python train.py --image_size=64 --crop_scale_min=1 --encoder_arch="preact_resnet" --encoder_norm="batchnorm" --encoder_avg_pool_shortcut=false --text_encoder_causal=false --text_encoder_drop_path=0.15 --beta2=0.999 --lr_schedule="linear" --final_lr_fraction=0.01
Rows from block 4 of the image encoder of a small contrastive image-text model, named by matrix and row number. Rows with one number belong to one channel. Each number is 128 + 32 x the weight over its row's rms, rounded and kept within 0 to 255. All counts start at 0. Numbers have three digits each.
After each channel's rows are labels from the 100 images, of 14848, where the channel reaches its highest value: "lies over" is the class under the peak. Only what is clearly more common there than usual is listed. The data: simulated fluorescence microscopy of cells. In brackets: how many of the 100, against the usual share in percent.
# convs0: first 3x3 conv (encoder.blocks.4.convs.0.weight, 128x128x3x3, each kernel summed), inputs 32-63
# convs1: second 3x3 conv (encoder.blocks.4.convs.1.weight, 128x128x3x3, transposed, each kernel summed), outputs 32-63

convs0.29:159121054110067095128139117125113156117101196130119094153092122111124121118170048066149163182130
convs1.29:128166067093200094128133144125116191111169128147185145128154116147159176103109140146124174146135
lies over: cytoplasm (71 vs 29.6)

convs0.33:128120009102130100136142134143143208128111067156090112121128107135162128118134113133109114117030
convs1.33:119171183097092156129114141138111033140134087122085064131103132142115096128112120138149076131131
lies over: cytoplasm (75 vs 29.6); nucleus (25 vs 5.4)

convs0.126:118014109122091155103056118099133124137100119136094110132144100146143128118100156153117135117095
convs1.126:171205182198087167155127118131124107113153102105113082131059148162068126147109128106154068103135
lies over: cytoplasm (97 vs 29.6)

convs0.53:106069091120136130123142124117128129132123085156097064128131112155115128123155117123042087128115
convs1.53:128154155127101121137082212166099173128113102132098067124133114115124135130051143147143099171115
lies over: cytoplasm (83 vs 29.6)

convs0.6:145103000104172128101131128136128151140088122132117087128097103147148128103103086148107132148010
convs1.6:135190135132130160126110128128125054116137105117121143128103120183109125128121118120165079167155
lies over: cytoplasm (82 vs 29.6)

convs0.120:119148138080255158120123125112128198138116143134214087133156115114100139117123120146150153128148
convs1.120:128094108128121138143128128120135110132128000135093115151125122106165089124128143145092061128096
lies over: cytoplasm (82 vs 29.6)

convs0.109:096129046148064040135121137128128161136098171148135070138115116126137139106108105107116122112077
convs1.109:147108126192252142116161129128128164128159101128067193116144141058127128112128147102147135159145
lies over: nucleus (53 vs 5.4)

convs0.40:111071102089067179128128129136137204119128102115122118121089140146160128127174116128112128128122
convs1.40:128137033099149128128128175116151087128124135138090105114176102054113130098093141128151117137107
lies over: cytoplasm (85 vs 29.6)

convs0.36:077110142076188147139133128128192094132105104149138006128118128139128128128145163117100092085083
convs1.36:148103100117167122135115130133131112118128128128118173160195142111128176101097130128096109118141
lies over: nucleus (41 vs 5.4)

convs0.69:160064076090126128098114142141135134128121128138059071128145128114116140103115126123128128156108
convs1.69:133202202147088142128128081107106119121128102076063116061116077137073053093115070101157117128159
lies over: cytoplasm (67 vs 29.6)

convs0.103:128097062133044115128140115112128067114112195145114099134114116128125107122164102107135174128112
convs1.103:139172186108174138132088131128099180123171063133151101134105123147151162116084133155124070113138
lies over: cytoplasm (60 vs 29.6)

convs0.50:098000041080085119128121142111154133128092114128110106128128110128148128109137120128128126128048
convs1.50:175215239126102128124131157121134122128145121128086062116111102142105097136096116165175104164166
lies over: cytoplasm (83 vs 29.6)

convs0.52:108051084084155166095083146128128081140082092143112034116093132083128119128134130109112088131058
convs1.52:128102123174103137141128090128119215131104133128121202128170140102178155136133134131114163079075
lies over: cytoplasm (64 vs 29.6); nucleus (36 vs 5.4)

convs0.108:097093033149070120127121130112128169153150167128099126128150116083128091128099120131114136120112
convs1.108:130215255124048123121132229109160099130154137138145130128142120107121116125124115128176134213170
lies over: cytoplasm (85 vs 29.6)

convs0.101:138064016127106111124135128128126136128095179138131106137128115144096074072150111155088184128151
convs1.101:155169180145101118138127128128132105140126047128104173144152112139146130130139116128128100161129
lies over: cytoplasm (82 vs 29.6)

convs0.66:141066063171043140117167132145121228128135173138135139119117128102165133107113085116124221154157
convs1.66:128129156018085135138128146128128027128112059146076103128114149132104096136135136144120128173105
lies over: cytoplasm (88 vs 29.6)

convs0.26:128159184133095144135159143124119201122133138134139220133132125147182136128152123128146188167205
convs1.26:120113088077176113125128128104141021121120005136080097150137128143087095119137128128098104185111
lies over: nucleus (81 vs 5.4)

convs0.92:134128173125146120129135133141117164128156171116147194135119122123128128137137128151143233118180
convs1.92:128128127118126119120128128120092088128109020142031119143130119120085048128123119128128094114117
lies over: nucleus (41 vs 5.4)

convs0.76:120131138111181152128163123128137142118140041161134040128138132119119135111148139122061081128116
convs1.76:128128082152142132146097154176121166105112108107136112146172128103142204128069178128121116101073
lies over: cytoplasm (79 vs 29.6)

convs0.31:128119128061202158109102115117128209145077128128192098117160117115090122097132136149115124128136
convs1.31:128101117113123129128128137115120109128155000134115104158109126112168123123128106150097047138087
lies over: cytoplasm (77 vs 29.6)

convs0.45:128108156111009174128132159138128127135118088160086102110069136117126128121152117128128184158141
convs1.45:118093120093119107128121116134146047122121109128071148113138109146107129120136131138128122144129
lies over: nucleus (86 vs 5.4)

convs0.102:171141102081132073122147128142169147135151128117089070081142122090109133112180120121075095128053
convs1.102:107189177122059122128148119139130073142135094128107077117087153153076051138130105128139069146151
lies over: cytoplasm (65 vs 29.6); nucleus (34 vs 5.4)

convs0.93:133103000156139116129132133115121101124093185132107097140107093145119112095165084119100180138111
convs1.93:154173176119112128128098134128110080120119059133126150144149128175138168117068128139134062140132
lies over: cytoplasm (72 vs 29.6)